config.yaml
train_examples: 195000
horizontal_flip: false
mask_ratio: 0.75
mlp_ratio: 3
inner_norm: false
positions: "learned"
lr_schedule: "linear"
Rows from block 5 of a small masked image model, named by matrix and row number. Rows with one number belong to one neuron. Each number is 128 + 24 x the weight over its row's rms, rounded and kept within 0 to 255. All counts start at 0. Numbers have three digits each.
After each neuron's rows are labels from the 100 images, of 14976, where the neuron reaches its largest size: "responds to" is what is common among them; "patch colour" is the nearest of a few named colours to the mean colour under the peak. Only what is clearly more common there than usual is listed. The data: rendered solids tumbling over patterned floors. In brackets: how many of the 100.
# gate: MLP gate (model.blocks.5.mlp.gate.weight, 576x192), inputs 0-191
# fc1: MLP up (model.blocks.5.mlp.fc1.weight, 576x192), inputs 0-191
# fc2: MLP down (model.blocks.5.mlp.fc2.weight, 192x576, transposed), outputs 0-191

gate.364:133117112098117121104144139142107172110125103154125142079089127139078152154104155133128142121129144130123139147121124148179144109093129173138081139101131170182149109139085113113093130161125101133132114153127146093161167142139149121167144119129159139143127123146127109165130131149162125156139137093140151066153099149148148124148123137106136137146139137122081133138135123127162137151153122094120098104131149117070170179140097167139103160113116116170107107129177158095126112152129125117100139098123151097148109116090157135174135138154189091145123129102160106111148127144083123123
fc1.364:147133112110096106130147149120120145097114141118123128103095142112076118180108163132137137123114131135122120095128112137129128126125132145150088145100133144171148117162091099112109132176157130150128124153151141092170165116139137105128141103113125104146136152153138120156127138158154123137145152111163183075148124152148129122131125132117142159107150136122078150142126124145144133141182125102144105111135147096088152162131110149155094159140076098161114112153146174052150147155135112145095130113120157094134071087108147130168134129155160080152131115077123094112139127129093086121
fc2.364:131104137154101100148131115135112105122131130130102120171157127118119108131109159159113153101110125171155092130109174093080150157130182109128200147101133082112126141176101116152159134153155125121122116154114132107126144151187123089091111110144087125121127153144136131174136104127145139100113151126181128140102117111105136123094100117138149143132141120129164152120080146137110090143089155115149140135149127107112130144129145136106151116110130153084111136129073098117102150108152154113178105149112123097118132114183140135137097114102101167165148132159072134129127148109164139103
responds to: orange object (56); red object (40); its colour: orange (25)
patch colour: brown (75)

gate.36:125066130132115143157150144123096093198106118148131084113105144115104150158194093151098118155170139110104134133113102104143098114139088099112163109099142143133116138078137121130091113112139179081127077137169104094116121116152133132092136153101147142141157136110097104151119112137114156179143139148168092126149121119149126139103114140131103109170111153112140148166150106111110113132106124135161106184135134120084080149140112152139101126126100125135157122172086107104133126171119160146105100110115126091128121122136114134128122114130112127094095125097122122140160107141147143140
fc1.36:118076105118136131112140117132110127198123118157133081126092123087067177158153128145117118145160144109090121151122121066170093112119109105118128132117137122125148098060166123145133137108121132100160111130192122120126154127193152134080121149129130113141142149117084109145110105142121153163131150150162093098084123130139112114117105103114114116135107135120120135166167146148120136136140130151152113154133160133089079120162135144139130144112091132160126159157117127142165134136136151143109113110107088095164120122156154132153123098137099140082092135106105126149123137156124127110
fc2.36:125155097146089118096111146131123129138226144102155147129098112129119115126096162130109140109121117113150126131100114077126131093079132162136113160088137171108110114127161128106125093082139139156152125137162109124161127146149123095105130136173125121128135115150096151153146117125115125096139123124112136137096159109124102110120142117111095161118163090124094109137143136133145125096145128128132159090131097141092083155157126080117133150124097137130103183120120126152212107139164119156143119136169117142173093118116145114140130150139181124130092111135116078113111135103114109124
responds to: light from behind the scene (57); count: four (50)
patch colour: brown (53)

gate.87:081179156123130112080113188138138120144180139138144125142099162098106131142167126143147148112108113164111088152101080140095167100119112127084153147126122109142095118098094132081138101147117142108123120135120157132141122114137157167083119112146110165125129118172116110116112100146137132116147120162119118126142137120135125133119140153102173121126114128121182110092108174170143137123149125138127129083134109130124118127135135129139129146128149095131121158188093159170161166189146155111152119120126122103158122128101122097157133090146126149155151105124102147114076179157129149145
fc1.87:110102115110108130145103120129134110091148122106121084135131113144151056161151148137119133090084115087143132135123126124144070178106096103092130139117086122123140134127067100120150149153149173129129115166128116107152119150161182146133134074122120102111128156105145129118102156143154092141133158151130119120112115105144103136123135123107128134088147137115108148109097093122138104147140128107136060095115110087133159143128158140139137137127103138118121146113113176144148097134170104148121105116093154168086110123086153114115122127123143184145158162131101172124100109088103136106
fc2.87:129120140126140130108135143117137134139138168112165089127110155075092081177155108125122111175118126104082109108079146114150086133127128112123107142116147114144125139119115109110122099128102141169160152147176136078153080107133150145112148124121122112130124143106103136115113134115137135111144178164104123160144115132093091097132146137112135095108150129147116155148115168149116187112176107127126108078084124123117152196133137165122152152105101148138107131102138138152130120125150181142132142161086107112069151130128143122169128095110147136124184161112123112138139114153150152123
responds to: white object (58); pink object (46); its colour: white (26)
patch colour: pink (41)

gate.271:122125170130108142109162183139139179134116143146115102136130137088132148122076132143137131143117128131132130107105121161159099080145118107134153126100174146105122113132135171146144095137154150173116111122147128110125179121069115121104131166123146145120133157117153121118125122150105142182127125147128106179149159067136115106133147121095124116159109166129141103126069143161120143079169164140137128122122142104099136086120101155112159160105125090180146114110142132130110126134130138159127125126193125090115128144127102118134138099128094159164174116078144100093113143136110116128
fc1.271:105134110106112149155128134145139121139083162157184113095104124173119145149136169105139114113169140138108094134148103147161167119137124097137115120142092110134119120146101099110113170131096120104118126135100176166114126108132155176161133106129121142125145136137119103143112138136147143065111142138106106118160111119138130139126163130148171186163117113073133092075117135093146147175112102153128128112140084097177084168120125110108119112133140128150158155088131139141145146119128136093111121120087120154214120108130115120100111134154127132120122176118138154137121143120102149150
fc2.271:142186070139123154118127129148121099140128119183135153100143123113131070131094183119115141105125126115119108109128108158189133141127095138132187122129131132095154131131149154161132152122134112124137136110134132130139146132142103151143123142130163105125139193111104150126118106118107107172114118142110069106151132089130097135134126156109112157122131120156154122099072159138134168128147142137133158132134114085172143081099123109138136104120113142133131074135140140129114077112124081123112111120194099103103134134123151117166140080130073175109167130126112111121130119113151119118
responds to: yellow object (52); count: four (52)
patch colour: brown (52)

gate.186:096112158143151131084148169136148164128137106129093071147113138112125115110125139109135125150089126147096090148125064144104158132151116128113102122109103168149124116142115127140134127115141150119165119136150146177113153146123141076122119131147167132132123130162092092111174135112104141192117088140078134123138084173142109144125142113137133100115152126086130117118166130117140121159130121156125114118141080183121149147130118165112108142128157113141155143116178128124091127095113179141122143124169131131158134118137130132161109114112102193106105164159132103102168102089150142113
fc1.186:114091153150133131117142184157120123102141118125119096171098174127126096106132124092146133149066120123083079166113098120120124152162110138124118119136094159103109156161122154151147140159144123106162117118086172139149135137146143131121113137097171150110130095158105078132118153078114148160133120123114151144167099177131114149124114124132157125102193147126124135126152072117120128136121110166120096149136085128153151153141114166118091093131134105133132158136154124123092164122145179121128136120180162100131122097137146142147117122159122168109104158159100122110143138106146137117
fc2.186:110058134109137129115156161130121076115094105148114112170124120139142114062108133149139146120128121146137094160094116116140137148126076139132089123136138115134172139134139121155115122201095165141109128099116117168129145127202113142123148128123120115122129131102154093160117103122131134162173123117137130144113081179137093120134134085143145140100165158170150094116085133174141155067126109118131126127145099084140136120099133069146092097135126126089097079134153122134119134127139141133104119122112095138104096109154132135124124099119088150125125122144145143139131104129129135143
responds to: count: four (51)
patch colour: brown (62)

gate.248:095155175133106171092151176138136161153122109088141102106103147091126119099137128125142147129152130143096125172116135118132150104119110155113148136126136129123110116128152114150160081158131097128121128107175095149094155134132104164050112141151096098110126109102159120120122135178151095154125123135130116107095078147139095125145112126118082136092156138122095154133096124155119165122151112096113104130128151146120134129107113156166136097132113128077123146096135134136134135071133111142137128120116141151089142142095110123135113128171138119109126117147136074112219160105146128143
fc1.248:105149143139154143161099132139124112116119183158115100132142110134099095168076124105139122125098123164143138117146172143147072091114154140100173126139117115148133103138123163143128089127149147113107118192150080061161092168103186139160116128146090163119142115121143113138133137128140107168132105083103132114122101156136119165125125118139117107110145120114142120096132126095103146115131166141132077114163144157118103135121101141128130139115101187113150122131113128122093134110130106118115125121129113152144134129139103131115139140144135110120173152195137076137133092182166136121
fc2.248:108123154123136084162118110139123159106146138087137139148170138122155165104139120108107106150118130133137156151124134080158131136135136129121166122160097098174111121119111121121133141095118106125069105148084100119145097148072156111193105136111129105124133102095137154120114134088169105164122105113121132148155160097131136142112052132141186129152116124117100117113144129179139116173108128138143091139134154142185133109148155117129105136162133154138151093099126127155143109132133111137108131111157109189120108111139092121112172154138115117134117104064108144118118129153099141125
responds to: white object (44)
patch colour: pink (34)

gate.474:135116120086101162145130156147137080195126113092124138161111123081100125106135135183127128111139118110101111173108148089138164096139139115093154121093131100114113132127108122132147118100125135117134108166134114094137166132128158117140121121163137146119129076087125134165096139128142155137117129171160111176138141147136105084121092119139145136085117182139157118145107102148104087121116131131134135132153095103121153125129130170104168104146124132094084148108101113143091178092119102133135109106150115111109105137152149136158106114117122126135110146135094178162131197120112152100
fc1.474:175142164094145134143093095179110113167127130126136127169103128088118160114120110134173116125163131149101170086117157115142149115131139145175152126144145180168110167123101164115139122107127101086114123117050068109152124125114133129129142131083103128127139151139116088137110142145149114178158135139140135132102146153123132139134109159104130153149103133108084119149133130163118104112129134094136110112139110123129122109121061133139099127141133130200120123139115153162130126113123071124114138135108161118098113135146119137133127121149129058160133144139160159122086152156136122128
fc2.474:143127166094138138156125107106120111108147073092133122143131129114170142091145089111155132115113122146097119138158117145143082132113126130134175115147110118079127126091150153149147182108121105109157125063116094126099107180139122125108124103121133129124130126142086136117138128103098126149149155160138101153103183124115128159119145098130146113176105126129087167131176102116131056117096162139134089154106139165165097150106104074122138122134149168101153129141062135157162106116135097124118140153078103138159128147139120125123145150134133132127135135132138120142128148167142120126
responds to: blue object (96); its colour: blue (65)
patch colour: blue (80)

gate.407:153116190130132150112169089139141108141142097147145119123120107089093150166110133113135131137138135160127098090109147116110161092079095084100116114146105108143132117121156188150076144136102130141109132153133072136109092118124135096070114143102140156135119138117121099120146111142160159126143164155125136104151131124135126165131182111098135129142109123118104068129083106149126137106149154102119162113093167141154105118115148116122157102126121168180097184124162153134147119090133093129098137123132149134124123133154130131109164146114154148132144107104124099124147186115155125134
fc1.407:132165104112094122121158143123128134100056088190185158113102122138151118111117128137134108132140126139138081095145182132105134128103128119145151120110109103097115104136134146129094142153118097127105130150162137128112110119131118099142111137126132178130131158133142120138099134158131145081139117131148163097107129154125165125110145110121134136147137098074093108096119095169137132107164189106132126142126123131133104142141135105124150069100118122131119150105144124090174174127118073099134111135112154156149152135162096158099138160166175073139153096147144100137135144128098133146
fc2.407:136127167136103147126098147131109095126119123147093134172140119139151113105102149148169140096070129109129155124161138119120103156124148170160110158147067114147137144140130124129109135127150131151116131106085113102135139119180138129152098111129118098125135178152131119137124175147133098158087068110134123136116119155109146174125081143184149174123139132131125074141098116078112107126129084126130134150133067095135114128151127072132122072128137157120104133128100129117115170111149129104137113142134159158134129116180152121135096093119100154115145138142142139114122085106111098125
responds to: yellow object (42)
patch colour: pink (25)

gate.276:121133113123109139138103151167150162076140134147118136136100108209156145124116120124100133123142134117106164140106109147200144125131119141139098137136143127168115135154068100116075113119146140097096134148145136136136118148082145122116125117080148168129105123128150112114148139134150140164145124071107178091117095172130147133145148168138134122135103142098131099127126152087117153137123107072106139104121165100088161103139115131154096154167133092172154100115174146086102127123105163122116164130137169118123118130080141137117139152121143119156132125144158127121136104119113105139
fc1.276:127160124112125138122100136155138153088122135132117136163108098138128104137133156113131133091111137116116118112123139143141135148112169143106109147107137116179134120171086078100108130144128150150081156179100137128169124138115133123146126097079154170140096140127122123136145136127159125148132133089158157123161108139105113149136121144088130145086147156119151091159102120159094161112169137087113120093130122095118150113137165109150130080126122070175134122143170113084106160137137160139169130145132162132111104105054132155174125138116132121137163137107152150106083098127094098123
fc2.276:095096133122100129134165086121139123120139112128122118122137169126102116089143161168139092091118129134128117128124067089112137140118136104089120147121110070065143146102145115141183121158151117130107124143099144128127153119176119106123140104158137111131129156156080162119084129146100095070135135159141108139118092156135129107124120118178163119155167124165154100116094134154147097152153140146132137144129094134131086170144159109106132152131104129060100162106105127161160148137177159124132129116144105151122115152158149130112118098146131164122134095122091130122104152122136136121
responds to: orange object (63)
patch colour: brown (49)

gate.313:166131091158122124111144144093131105115142142134091087122138105200137128100081165157083203113151129149121126160142103140137185124136126129126124094116108128110146130178107128173126164125122128143139142137132176132174136098140158161135130135106128156134110118107157150116114135103134088105111115141132127085107144196130172125140124123192144141131093177171135149139155121123127163169093129117121120102131122143134117106160122122139143145128105130117123160110139121114098140118128112109100143125126146195170104138151111128101113146128118091133143134130157148157149173134141090121
fc1.313:187115119117153118064158102132095084150158105144149077155134135145115148106143101142147126142175134136117098102127175098115130113091134135050095135134134110162150093109143123116138130116144156127088133121144165091160084115131132122099128157079131132141125108079105153115120115142107068137143135131116120092085141155113152116144153107150181096136127127134122089132129166163082145121110126094123109169110138150125158146149112157131115149110066124117127161106151128100116141119130150139134141139126153141102136120143117131122134134142123150138114153119137145135150173195147113126
fc2.313:070136132137153142176136159151145156128096165137110144113123156113134104153153157096133140105111141132125135152103115131124149159140132100167145151128128093150094141167146109140172119160155121143146115143135192151113156149132127120145153097141126118139099179171149140111145138125162175113142148111117160155135118111148104156151089184077109131085166140111108170088121113122134145135181165155115139076131173123150142130115135093152150129156174137075139106139121139108143096124157101117131145105143090106150119152119156133126142134150128104132151133130127132125071093088138125129
responds to: black object (49)
patch colour: brown (52)

gate.534:119076098126126094169143104108128111095140119120166097131137125158124173127147079157090117122155151119138076180140155103136106111123113153131127127102150169106140134059108133132188116110170071119157120120149114121168120131106106111112146120086093147148153115088122127117140126134130117168113156136126116137111150139171085114115162121154091101131118105102078125096170161102138112111135124100144109157138158157115126131118121156111110168144077167167109128096125140115124135115114154121114110080143104113126103106141116135151137127179148125101116171125126113144150131131105135109
fc1.534:107072143101112123155160130143115121146130133147116121165152144116088155140153131161137141130123133105133086165131146107126083105091106147099124132119126124112147122080135094116177088115162098145152127135167103124163176138134112105100126150133099101137121125145119127146131121154115166193127169127139079128105165120146073127154142112133109110127117133144100114086177174165155121079142170138123118164115156131090140121127129139138157125127095139181084126092101128094135110145131155134127133108179088104143099126120144141184123104117104122117127170114113117138098111137101119118
fc2.534:111117135123091144129129111131133107120098088190114125133129129154135124087086188132155125092131133099145148163111108101123094121118100161144084139116130121068160143113140110116156102125179176146106106115119106122114131110156122165153116091131138092132135119181150116123129132114120116134155088119114126148172134116131084124116089112134141145090163142130147129131124169148148171051169106146129142114154121100122091108126129112156129121123081156121118110096110138130183152117152156134120128129178116081133122113152163132109147078115115131126110098141123129103108128131072130114
responds to: light from behind the scene (61); count: four (53)
patch colour: brown (52)

gate.503:121117080145146150122152135104173165116136132153104154136127155135172092141115166134096103133138113142111140119106121130102126171149152120176134140153098144113081154142166095117122118105152136131082124131124127117161156146133153096162133100190101151104117187171175147136115149139131112162126130147154124111146174123151108131138095150113107123113134178136140143123137136119110131160130105162120097113144162167117144130145093126110120136190080103093166123135105155077119125125149143115138131095139102122113127091132095119110100152101107105088130118124155151197132099117123128105
fc1.503:166105166091146112152120105162130126127131149158172116104101172148119138115164089094120104139129123145155090117117144114133135130114124151107147128138140100098136069133088114093138140097140095128165165142137148129132101162088096115106120131121095131129125089122096105147140120124152181115131137123169114135138134114105165112098186102116097096143113096092135109142111110148147103085132133109145145131102159121149128120145128142105124161132130112175107126078181124174116112132128165159145117145100137111126122115123108127097175140106145207129150135180104129139142144171112164113
fc2.503:140153113144148130110183095151127135086099124124187139119115096074115106138075113083139070110139126116124159124103120152142130141175116137120125115143145107152118127136165122140135127166142151130111153117085157143119140139172121162139129121097161095125129118137110124141099114054160138132173118154114135127131141106118113131117116161112165147090086128142117139140067118127117114134077134126141138135119115081113158126107123131113104162143164135108143090087140121148125078092169109152114123131138115128140121159146143129055183102138168162131133135147141093137116129132156129137
responds to: white object (66); its colour: white (30)
patch colour: pink (32)

gate.360:119043155142097113162120211129136138097144116124125156144119155091112137174098115118149105115171127099144141123143150111143118124122134137113148142180088138110127110128116113189128071158124105097095131138156091128145109158109136122099127119150100128122135119084109138126110117103069104071137143113132152146100144165127109111123147111100166125125104132109156136126112164188109115128095143140133123094147121100097121102164121065118162097142115129100126124097118155093151145129123116149128122131112136153128124122140113126096115177112132144128113127150110090135150153161153117115
fc1.360:124193120131167184112138035111131128156135166137113090121130141123147099109139158126139145123102122137077134174110108111100119145128103081134109127084171131129110148101135156097117151099104102139170121135120184134129131070124121160148140124086158093130135126154127112120125136180163141170123138147108070131130108109130154138126090136146084121126152147152125116136139094081138145130139146137139109139122155161158123109093112164152101149134135120187097114151139134162113116134139114120119128126111124174112098139117164118164119109139128106108152138101148125109126091120133124129
fc2.360:096130140129121112164162152161120140132129087108141180126115141159127122082124125146123114144183125115123127173135101112152145111129111139149109135127102086126137124112116116119160117147106126136113118196109084168122109178083115157110132140154166177131142122128083082146098120083121133118117155100144119138097141151136155139125124125120162139107066127075110101158158171116112148137136158119125168129124164139110106150141158093125128150134131133103149129109180124156125115122130166101139129117145136116128171095120128118062141159133170130114124099173067119138133148157116138141
responds to: orange object (46)
patch colour: brown (51)

gate.550:120129116114106135099135125118114121133130108094133127133107115148113107101120140158168136081134127109111123139146133114100098143093100108106075133147124129109142122119121107122158103141127142140103047159131094156115109127162149120156146091153144108137162135155113118125093127171093090106143118152142101126130116152221145106108080093137168164125152111128125133132134121134144146127161122143148138119189115129125114163122122090118128107121099142101094153131104090160174134145163115145123116036108107175156139132156133110151083111126132099107111093122099118112121131133100119124
fc1.550:117121123127151129164148141147161150117154148156107108151132131131123136146151136124111111142122100126117130111112126124119136126126173123151152149139111129130070133127152129108120158110117134118128120108108147153116162152102164105115126137141136163092037139143116167127108138134153124138118136104089124139125143139116118137166124162130115121117100157098126098063129154130131119157142137142000084120131130118110144147101134145137109163140163147148144138125146165109119123144110133107133222127164118088108138163129103136128133116147134125120102182128155176152092131129146164141
fc2.550:112125124092096152151142113110084121134135135095110134108120116127068179143167128164136096122129150105139119143177153075096105090103132137134114128138113129110167130093128128080140103096121141140140138162164128108097102138172134091099092125171133138152133145092093126131116150169146121133112128087121139137145084167111133129163120093170093135181111121115122088129156152116148138153162111160106120141134114096068109174142144132126099119116157170158113121138158133153179135150148137147129118132136122118126082129170133153148097138111143133113105141085148115118128174100123138120
responds to: black object (58); its colour: black (34)
patch colour: black (75)

gate.16:122157127117151097136142149144121094138143158169151146120132153075113169147135112115157155126080146110088094121137140101099119112087142117138144140161106067165143114136155093118130114131137127104117111129124138101119108134151088096140133134125115126146169129097125178145159119135125157139154160121145104119094139114142136108129158138071141124106156089109099095083114174149130100099173175124142136130128107145122106109115200121156109112118169153121141099148148156074157114145121128116153092111126137117135109064104128142135139163108141093158170135104115143118099127125107092115
fc1.16:111128137159112143112116146086150168118137134091095098119128142143140083125118157118087104129180125130143139136123093145159142116167105127119128104109157147101090162111114152120149160129109108153145147131158130156129130100099177170134120104103135164109111161168141054111110142122153090092099088139106127155163111116118145145130104130156107152124119164139153129174132093117126141138090088120114097083141135107115153126125080144102155152141096099140126161114096096182105138127139134132097144126108136145136147182140133106108114086122120162092095105141122150143143149134152176145
fc2.16:139174169124163084146148146111134108133139165161121111105120142076107106149120141106134152154103146096122107146100106144127152118095130105171161148129129098149134121105163088096156143121132089161104140133133115077154141136144128128164125132108109104135117124100106134126120117092109104097130150133124110120099108085140105122115173150099115115087173156147118133119089171193150078126141177112116123068104068163133124152123147120169136147114155123093159143144157135137107066172135156123114139120147104132123134089102117129123131159140127118125150145141122161146110109116128158142
responds to: count: four (50)
patch colour: brown (74)

gate.563:106138094161137153133136152130203158079115086136138146135107181148127115157098138105140097112130083146103152118087115150078110143151153096156125149116110137129072165146109156085098124150170135093087110127083140103108135158150126119152144101140136136090121169196167089145112141127150142123153139133116151107168155139160139152079097144101136139108118153134146136129111133100109130099129138133157107112128178147107146144143120127157102114158132119088129134145135157094145126097157171135111132096147142105099135131131167110121118149159137127123103125121144158126128113128114116094
fc1.563:080172104144129178115138169118123131146144098103071132121088168090123157146132167136145113105142129133114162131120121137107117152143112119134094150099112146149125157112090150093084128170130136129075087146118095144124108117191165152171140092134164133135122180152155089119134169181152115152118140132139142109152104177164120154137077136132127167107126144132143137123130112131128145100145122137114157093163154102099141138139110158159120122143155121094129123154115129136143118149149123146121133098128123138138153138165178129142098103112146105146121104097123184120118140088134141158
fc2.563:102089212098123130128115132141117081142148166122094152134144156137124149149192149183125141142117136099110084151134151104165143125081137118091112129127132160105161120142080098130143145097160120113185115166116130115150137128145143073084118139135103110136122111094120178119134126176133142106136157125138113118126120105109133112160127117119142099140160138111136119111137130179159152163161127116092111147120146155116104155134166131159094132112143133150126133145086109158111149141118158091159144146107132132083137129155127141167099113129123166160137144081137116131104164130098137124
responds to: white object (63); its colour: white (40)
patch colour: pink (36)

gate.153:143113157114154098116154104160141052132153161133118149139146177124163145120127119152122180136103132129143166096131098104174153162123155093115127135154122135170113118145094133133065134050137068129149140116146117119103136122113128098138150147136119125128130103109112171157141113089153156121135130126124167193137108123130126072127139104126130125157120131122135099147086134144102113220116148140140141130126149142111154130140119117134110114135127096164135127116153112165121120152140132120154119124123142123168110130137180112140148157095129151126126161143147156133086159160115124125
fc1.153:142080144135123106182162174126125151151160092116133112109127100109097087194155148139138140122133127168178086135113129148117125121121104124121129131126159119111128126121160132135088140098124157124113133161147153109200088161138111116124126118165133133132121119073063081135062128099143145112132162110157111113125131119130101152140144113093148118149101113071141119131111124074110118099141136116108089124136161130093094083118149124127132161118119116127159101123122141159126162137124119078124129121120085147133122112126082142111123105094106124116142101139104074128119112112112118111
fc2.153:123130107119154105123134143133121090142123138149110105129082114144141096130164119133085079119091123138158137123082129124110127131135157069123151120148134145108134138121083121143110087153094126129141136119116165144105147110190110135082166120157111187125127096095148094124152115164125146092141140139121118135107102145115122119132102117131132095123094150061118171121143129139110144136164097158123120081100137131132138149115105202140158108130163118110133154131145127163094174062101115125140131143129103117141154096110134130113119099157136135133120161172162170116099137117084139120
responds to: light from behind the scene (51)
patch colour: brown (55)

gate.281:109113122130139110116105115114122124131079153136167160133119115115113158069088114119100139113157136155115099135132127120116129160123169144107159114161104122147128131134126090116162089129169128105156117146068103087184113116110118121122149123152138125130134093152128171127127128117168131157147095119124184171158109182136103147152158154122140114114162121128147134117076108165164090149171141112124170119144131159118102109122154111155109096132105108100159116101130152122115166170138112142118138128139135067131125123111107137118142116147181143147151135099060155124102102100106120131
fc1.281:142161099140112174117118127137136106126121124113106150112174129122157129158151140106155091143100133116122115134112134158081122118141083109133096108129166149135134120168139176130101131121079108135126119126200102157127118104118141114160103144152091114127123165121141128139143118138108126129131118129122125119114148070119139116106128127141138123166082142146128110132166104066086194165095146122125080140114110119158135160129128158073107153132152150140158108140112114162144069104127105093147109135169117150120115123101165122136124135090112166134122117157175071135176141110125143140
fc2.281:135153187149121167097167095154124131125104121132106135119127120137125150112123142146105141138121122175121127122105122094108188128118112158133131123141087109123112129126138111089131146171062105150089118120129096137109145120104140174113109114136084145122129137162115165095143119173083149159098129127139159139108127116123149130145093123122150125102115138174082071133116187153157142166145097144125189096120128102127081107112120118130146112121127071144161114122116138092112101143120116153132136133178098118114114092150125135109105114104173134123095105138067100124132103128143120138
responds to: orange object (59); count: four (47); its colour: orange (31)
patch colour: orange (37)

gate.468:125188136139132119093119135098145101125122091131115080115154130119144104100109116098100131112133126148159108140122121146085146136138136156129108118094155151079121152154127116130083149085109084126128133120136093134154142161141142150149120110121146097130130149117121098124142109150142083107111114109118145116126073127134120115111125124212121132179114117146163111171110140122068125169073095116142129107150138080183144067100111149139113150123139081117140112126129102174104144133094114154139105114122158130135140163115092125148116078089104144118138115155133111127144157159134120131
fc1.468:155096123129167130134125110137127094115147126111121090155124089156117174131175102142116124122126132119144129195110119105114155141152104116120063122090133143142133121108140144125135151111111106084120142182138165185163093146141122158116131112081135128119119112104077132090101128115176129137139161123134153110091110136126155111132124117170137086130078121119166076135138105129096115121113101095124083141098196150143109099151169126151122129133161128136146142154177136105155100155147115158137150132133161159122120137150131133088116132092137109109095173113134134130140137113129149102
fc2.468:097186134123172123082140122106127107119147137158126119136115126126171124077138121129116146121077135104122123141119120138075152139135121167137127121099140123148109140148119130137136133140092125095113136104108195127163071160188141144127130106106134111136114136131117150112135106144144112099152119122127130110093138148122154145137124136156142119106178121173148164121117114190087104132095137124121103125099138094163121122136151143176102111133160117058122126185176133150089109091155098115142143133142148145113135166128144130133147199130110104144133135153170149150097117131150111112
responds to: black object (64); its colour: black (43)
patch colour: brown (49)

gate.63:112117137126114106141133119126111101105136159116106118095134171165129152117125128151096187149141145142119131125151126121142142144084153131122112121140141128109144086127143097091166131114156114178141121142172122074113153123143118106144131165156116091156123136125143180138173099158077131120129119113124114119076144162138133123140148134136149105145171125121112125115177178097193177119179134133113148147120085186087106175132124113087119131095109161129137124133120138126131128148125137093119127113150079146146124114152117155140140165172133093164140121156120167129104102113120090124
fc1.63:184088115136136130105140089142114095160129151125121109114088093119102085129112124175158089114186130150084142122141154109135137098125103116112131091112094157141122104120103139137158167123112126150127126104138104114113110126082148161093120110141103120114118108132119169091126144133105141100132100161119119134140141123144123121162108124122178129107138147129117133168098138092094146141140145143108092121137091176147168166130067128102157098140060148142108132124089133121104101082144136140110147112160140119162122090128118135149126152154131097137115132168126120129142167158198118133
fc2.63:088176131123122108110143182121131092148133183143115150127113138109126115097138199104123141107139133100102101126182132132140131130081116154143097138133126156109082134147133035129125132124102147168127120144159166107133118139130171118176143129095115097134116154155110156127139156140144120090129138128113158138088116122148143139145088172119162141075191158157138153110116100173149154134134158126115131134148101089168109118108131125135144144115152104115152124117130132139090120176145124100143141103137109130140130140127145125142105117125096118127151143106122146145068103093133118135
responds to: light from behind the scene (59); count: four (51)
patch colour: brown (49)

gate.181:098135130148147130136150138145134139138143124158176096121135139165123155112138082102106135189103143121129154084057124126145108157103117093144127124163120102140120123160153136099157118137135133101098139114151125116111128119119114123141132178150110125145126123157141105144136052132101142122224150099127114147115150116109138135129163134107118028116132139152138152145119136137159142125123168127126136153073160129127132124129166117145119132136116132097141115141132141115147101096113139112115126149164126118124111138143141148111234154104130114136154131113119132164125125130145123107
fc1.181:156121119152085153156146153081179130139127149109064125092146173113144129150123172117108139103128055137147131134146125136087132131131137130128100104092115143089105133161102129124046149125106125134143112130163140142108122127133110134161130117127160128052137134085148120127128153139111099106087109142118162162142133118140093105092121120169114170142141106118147148118145130106126100134098120117138123077161100131148133120087083130145134103103110139137116099098101086135108129175111133098128100110118127154142125123113088079120116114131149159149138088166108126144149121112127130132
fc2.181:116136106166163113156149135161154144108121122172085128087107150187169116138151155114159128160100122118134151110052095154069151135142129084158127140110097109121091139136129158146136135142131088103105163113128149123110110165093116168144100127141142119121088124183174109140125119146154161137137140129122143158142133107084139136110145131102132121116112177139138151114092132135129121110126162131107114108092138116139187115159116140141124156124137127096136128163143138121124071109131146110124165179161116121164133125155146122094152179149141125140153124159110156144122160128150155125
responds to: black object (50); count: four (50)
patch colour: brown (63)